A small image denoising autoencoder, trained from scratch: encoder norm layernorm, batches of 64.
Rows from block 6 of the encoder of a small image denoising autoencoder, named by matrix and row number. Rows with one number belong to one neuron. Each number is 500 + 25 x the weight over its row's rms, rounded and kept within 0 to 999. All counts start at 0. Numbers have three digits each.
After each neuron's rows are labels from the 100 images, of 14976, where the neuron reaches its highest value: "peak on" is the class under the peak. Only what is clearly more common there than usual is listed. The data: pictures of board games with random positions, seen at a slant. In brackets: how many of the 100, against the usual share in percent.
# fc1: MLP up (encoder.blocks.6.mlp.fc1.weight, 768x128), inputs 0-63
# fc2: MLP down (encoder.blocks.6.mlp.fc2.weight, 128x768, transposed), outputs 0-63

fc1.8:538495485498510517511523454499492503469545519533510507467469492533513496453462520466476494471533459496477514535499542481507469509500516497512515466501551517515521485484516539528469494500526491
fc2.8:483502523521483496497467563513483491507505483469491463482509527459460527496478476481553499499465555498520498519514505498509512525494478488486458440466476551527491499487461460485518522496485522
peak on: piece of the first side (100 vs 3.6)

fc1.425:480497524480492513523481480513517510499510494512520536521449540528495529521518482525531471482484506471495503497503468466519535448520477498504558540507511479478546532503537510489467490483496520
fc2.425:519502522502486538490504503499543508498452508495482493515509484525524438513447516506486538514487505510532541505501479519558521517446521480472501463535510487477504465468507448474496528478488478
peak on: board (100 vs 57.1)

fc1.697:482480508480498498512449481500473452488540503480516515481510479481470498515519460545543560505495475499480494509475533519481501537476516509476477497503493524525507476511537513515498481510523446
fc2.697:475516522474481459524512510485523500495543489482492514496496531525507484529530533509470488519547501503545464488527487492480506506523487511496495529484508504491490540546458511513472491495453492
peak on: piece of the second side (27 vs 3.6)

fc1.546:513455465468495511516525481523465491478495505528503465502547467517452500502459448507527516490540463454469465496488501501492527521490497486486549509502494544505544504489480501519512498497519483
fc2.546:527493527473501496513485538524492512514462528512491473469492483508481450494485527511479534505487468544506507530474497426522503487538493476497452471510521483544528460507560498518473526504510537
peak on: piece of the second side (52 vs 3.6)

fc1.619:493488515518511492515467479530490488544522479488552516491502463527490511484488532522469463478462470533500409494474501513497493494489478462482512538515505512497463526512524463540517504510532558
fc2.619:508476483455485497494487500519479555500543498500472475475513524541497469478512480435509496495523505520503526518535507499510553507477482461497505473552487477552480522502495506498502547464530519
peak on: piece of the second side (48 vs 3.6)

fc1.440:539501486505523522474517484464502504541512506490523501538501473521537490487456519436439484496498474532525441477509504521483516527504483487502489535486502516481448533493495510479514501501516508
fc2.440:492521522492497458491459487549513499448484533519493465466498491501465498506498474501482502475518532490507506532549496545497489520502508495494484499492497540532481469514484522529519495508470489
peak on: piece of the second side (82 vs 3.6)

fc1.321:481452515510438510487474537514461480519483525495450490521510507539495521495489507483477486455487490511486503534486487520508549483441501520472503502461513502505517507466493516488488490462479509
fc2.321:539551495505476524481523511535533523491525444512550510467473496502481485528491494495534515516484522521516471509480512477480474547516484466487493532545525515496487474548503421486532528522541498
peak on: board (94 vs 57.1)

fc1.262:535491531479508501484482481495484542490477525485455475489501475475498529549532495463520475448488488482479476548482533492533476515495482509486525562484511533471504503478490475516573508474513554
fc2.262:494495493556479488482457517530486486508496474515555463509537553506494518497508527528502536485481494514528479481496478480517520498497520483568506516497466487540501494514504527503445486481471490
peak on: board (89 vs 57.1)

fc1.313:495499497492511492510494526463501522503502509513520506453502543522503542444473491494451481435529467534449495536509496496501459486515528511480496513448497500510525516481525477517425496444506532
fc2.313:484498500523433440506532458490496468489518499475518465498480501456499498491465507473505509574485482489501563508558502498488456508477461550519474470476498475474538519508510511523533533510491548
peak on: piece of the first side (93 vs 3.6)

fc1.445:518513517469506474520523503514498521509481517548466511444487511469545549493519484511531510498530484454512501512484491465507523521503509528500499460483539537508465499495522485469468475511478485
fc2.445:508501500477480526492532480499526491477534524481512473496462533551482423497529490491499456517467517485496496501527516554499534480497514524501483470483537529476497517484498488511481548516488515
peak on: piece of the first side (100 vs 3.6)

fc1.318:502464497486489498514474495495540557543484510508467531450457514495545504479486509516473489465528464492517477525492440501512526530494540464494523514450531520509488441546495503532527483544489540
fc2.318:492473528488461489514510493481488483502479464441503505523506525473533496562495445460489493489491499465488516475534531518527476517516489533550524488542465492457502513525513498471459514501506496
peak on: piece of the first side (99 vs 3.6)

fc1.209:466499552533467464473487525482494522545468502477486488536497521506515484530519500543510515529517536516500494502508477477486520469480488507528534513480531466489477550494474508480508478450527520
fc2.209:525495504454530521512491531515506494472468485503489490481487453496499540503465512471508494548454508478496527490505562474462502521463510493482499472499479516524469469527500477487479501491528491
peak on: board (88 vs 57.1)

fc1.26:529498500536480533525509511479514507491539492493508498472450514520463513513495470487473492448459451485512516473486507519454482504490485507505483477489522515473498514557524529546474466457502491
fc2.26:493525503491524484502466474483541468529485480495540460570513519482473516501550473506512497477538529521467467491495498522498487509521541476496485508495499483543520453517480475475544491494465507
peak on: table (100 vs 35.6)

fc1.223:433528507512501478481486498507499541476502481486501503520528504464532516493468470539477477526502484509495498536524491475463518468501506504509487490510567479465481521482486516500509533455482522
fc2.223:521522455544526504471483534518446469497486471478480461517524495530471472508475514494522455476532547516512487495498529503497497515496513515540491477488445487512502512523508499477513470527465491
peak on: table (90 vs 35.6)

fc1.199:486484549516468489509507476521464479511497534470508476487477539525501494530507573492510484521483469515501542490475467496517477484488465531493457505484508494455561515533481523526537486526476515
fc2.199:554515475539497517483489500500496518524520498473498443513502480525493498456497496517506482532544526490468526480498531495489521494514506515477511489503508487512482517499537528432507437513488508
peak on: table (90 vs 35.6)

fc1.591:454501487462496500532463466487499514483546467523493513543501481469509557512518518501458511511510497503539504495480495519438460466502506506526474452497508524494486521537497546512521491498484517
fc2.591:467497521481496500542525483489513478536539502471463491526510516542517499475485474495483539491464457545498488463539488484471523476517486494496504499513503521509478468495492519508484503490447470
peak on: piece of the first side (37 vs 3.6)

fc1.100:518494490491495512503464482494481506485501527518492499485510515546532519466497498504508486481501465528475442502491517569525522502533499437500507496501502489504452520527510490548540501537483532
fc2.100:533459465489492531452525508498486480477490458524482522490484500487506479512479531490484538525513482506505563544475525482469519506517486487525496516528450496533472488486491504473497513487527575
peak on: piece of the second side (43 vs 3.6)

fc1.347:454453524515501503487504516483467470505441509505534543488516496487570491534517478508504531534512514451498531455489456463492500503491505524525509482510518510464471536484490531511511486454534495
fc2.347:486488497505543515477485521495518490518523507544472424521472482490491493480510527508507559503518484503560455534515499481483514531496506509507533483557490502515463478547499511532517517509490495
peak on: piece of the second side (55 vs 3.6)

fc1.92:461489512483495522514500471513515495464550490495530537533502495480532519490523507542499474541509500489532491505514516486498472518478554520479516528499532477469497477486460491481486506527457535
fc2.92:514526494508531518483523462437538533496494491500487490518475518497490483474467504483508512465513514478485520487497490518562478467546488478467465498496524519534491503510548490536490483520457527
peak on: board (100 vs 57.1)

fc1.125:471491522470500500446494516478468542509520449524486524521507518559504480501489510477500536528481521482522494503489539474552494523500500524546510486488500510459480509502493442478463492498508510
fc2.125:488566506497514536579483475506494476479474519486519464499529513472514529479477454472529536512492472547474482506498513523486509478523499458515492501510481464502487518499544485517534520491457528
peak on: board (89 vs 57.1)

fc1.300:479461491516473517519488464516517524514464499494485498480506499524582513516530504464507520519483492468513484482464466504496486499499491511521514511504521514454518479525515501504493545477481539
fc2.300:512528471508507452524478531463456493477511504500478514499504531512502504476504508560478467476510453524516463479475531514478516514504512502484475472513515541516523467512487488508528473455454504
peak on: table (97 vs 35.6)

fc1.463:465493495494495534495500494540520464507514500493496519477460501532498475492541477506474528511491477498470497499493489509526510483450499524511480522468508503469497495488502510553521553522499481
fc2.463:476520477482542485499528472514526520506510503526450480510528528494479504504483476507460456519513530518500492474486500509515465490535435491499522506531489484505480481466540523517515495489460423
peak on: piece of the first side (71 vs 3.6)

fc1.758:477464509531478491484488464512481518497514526485496495464530490518504471517478507491506528460496471497469503495479494542501554447492508456553511475500521463470453477482488451546520525533493493
fc2.758:494548446516478526490505555499503522508472490485520485524509521464514541491515468519466465488527499458489484488480512459531464540494515476498479550480497532490480505552507471502527534505474535
peak on: table (67 vs 35.6)

fc1.729:523473488509462501512463536463513520503484520507465438488487512466533464496454530483493513517524520501524494502533444490515465540539451513484566504489495508515473539538474490491528482502473499
fc2.729:503541555527503512481500489516469490488492509527487534522527471528498495491511476536537487489480520505473505475465477475509532533454471502525479497501498513510537530518500497478498554532511504
peak on: board (89 vs 57.1)

fc1.402:525512489494509514481504499484496492538487514525461499492472518483502508529554478534503490500528485531511551526450534483517459511488523503454426474519527512529481549511519483546470479521453474
fc2.402:486526499493475497469475543466466523477507489496502505491533504467506500467495541511490492498451505519512505487526490501479515535508499475522469545542473494493491488516489525465510492511523510
peak on: table (80 vs 35.6)

fc1.432:511500496503509531477488466522478486514493475459540493517519500465532476505489494527488504533482533445537536469509506498486511475518471524426526524498532526481492541531539499522480521482535520
fc2.432:520504483488520485524494510485500512532453528548521516534497479506465526500514488460477458526466468508519490504520477478512509540491505541485511512495530537533532528475478470529505494499572521
peak on: board (87 vs 57.1)

fc1.569:521499521496503499555490466506497454538541499520477499500471532524503481476458536480484539496509468461447495506492525493496477525496528511488469477468535521434480508494484505465451493492533513
fc2.569:534492467499520530547510523474530513520501548519455508526514513491495491547505490468474508518461540508505517482482466502535531469544487458472498450476502469531498475471483498508530546549475529
peak on: board (93 vs 57.1)

fc1.103:526504504478453497508479483515505494499499498534510511516486496523498529480514508479467499508506437546512508490510555501521518454513461559456494504482477466486466495475473483534434540452525494
fc2.103:481556426516504545546536501475501545525503543468515496503492522469504488478465475529506503518488543509475513472508487480488470541561478494535507450480448486500507494472487510474502490502453502
peak on: board (94 vs 57.1)

fc1.483:436521530547500471508496520466480472495512481524487480523499462507517526505538540481466533536471502524483526534495466520524512486500528490497504484498489543469494525521512480515460479503467515
fc2.483:534503505532480529468452494482505563519507493556493524462514498527460515515521519494459532501473468527495469517495523473466515488535483510523505469536497456523499476496513517475492492481499464
peak on: board (100 vs 57.1)

fc1.492:516519510475509509471490489456517490510507493484512483492461539521485506498482541479474487515503482469524517562443545504468469508475519522519472465481505532465514506501478483507457487536536460
fc2.492:518532506512485503509506490500527490481521521515525479514482526470461474500479457525457500540489422484488469505506514504529452437494492497500507497532523445527511472473483496476524534497465529
peak on: table (62 vs 35.6)

fc1.222:472465516525479501517539471522468502512476471533565565481507476524571517528471522471460471498493501494490524516476531534492507484495504467521485501494535481472533538466485520492492507487481482
fc2.222:549514493482482463518483528535506524493527504446499534486483515522512508466549461493495507539507467513519471516483472442466510521528498486504525521536518521533469492517504489495513463508493507
peak on: piece of the second side (41 vs 3.6)

fc1.731:509493462463489401489468513478487494515536490492512459480503542489482512496510489514514493493453501504501505491503486532498482507486492530486501466522491516496516460526529494491500557488502488
fc2.731:492513485427485467514492510501547498520535462490490508546506492507534450521532476457479519538483538517540497521492495508510472507490458469477445538489475517503463536483507473487497511512466534
peak on: table (82 vs 35.6)

fc1.675:481501474545496487524534489514499529497539539519502503546512457488496480525550530529523462475561498528479505500467496556514486492496519504488460472506510464498488466514480504493497494514478478
fc2.675:488496534491480489494504525526485461532490531473514474471516524500537503494466472463483516526513493463564481517518498517513511517520520482492524464512518530478488473489522477489476455469490503
peak on: table (99 vs 35.6)

fc1.673:521527494485514500526521478500533517491523480484527478523541568493534527476489489555494443500525481471520486518516502500477459479522517487459513478512523489474480485522505476502505485485537547
fc2.673:475536521548507532491487478471526457480517526457529489476511515508471494522520506460528486536496516557484513495521496506472554531476485546505496476480504536505466518521500500487535504457495477
peak on: table (84 vs 35.6)

fc1.234:518452494488473456510496483483536546530495520478496525493533525515501546547472479483526507528519500547494510486541500464548502486499507498520445490503505491471499480459460518501513493545493485
fc2.234:477517485512491493480549477505503480492464496523538464490489510513525512528530512498490486451544520503498529462561509515488494491562493494483449487519486503460493518481470476468468508482513522
peak on: board (99 vs 57.1)

fc1.693:485525461482471504496492508501463496503468478514436553513490532516504544492518519467487516482517512526543491476527476503483497509551470503463507504485521494488517447514500484572520543479504531
fc2.693:524526470499532444501468512501468494523483494505496515475503475516493518483528557480475549507478502514462497480504525502540491499515512469465469489500443475563475493478510512502449444518468516
peak on: piece of the second side (42 vs 3.6)

fc1.451:525489507447494483545516482435456474478483497506513478474442470510495498502447550469516500495466484503540475482477492495520495512460506498498552474498504541518505542518503486507480526469515492
fc2.451:453507484544511512491510494508497511512492496460497532533520482482469534513522459513501488429521490519539516498516558470516497491504509483498499456505451481491465489485512499492568539543469523
peak on: piece of the second side (28 vs 3.6)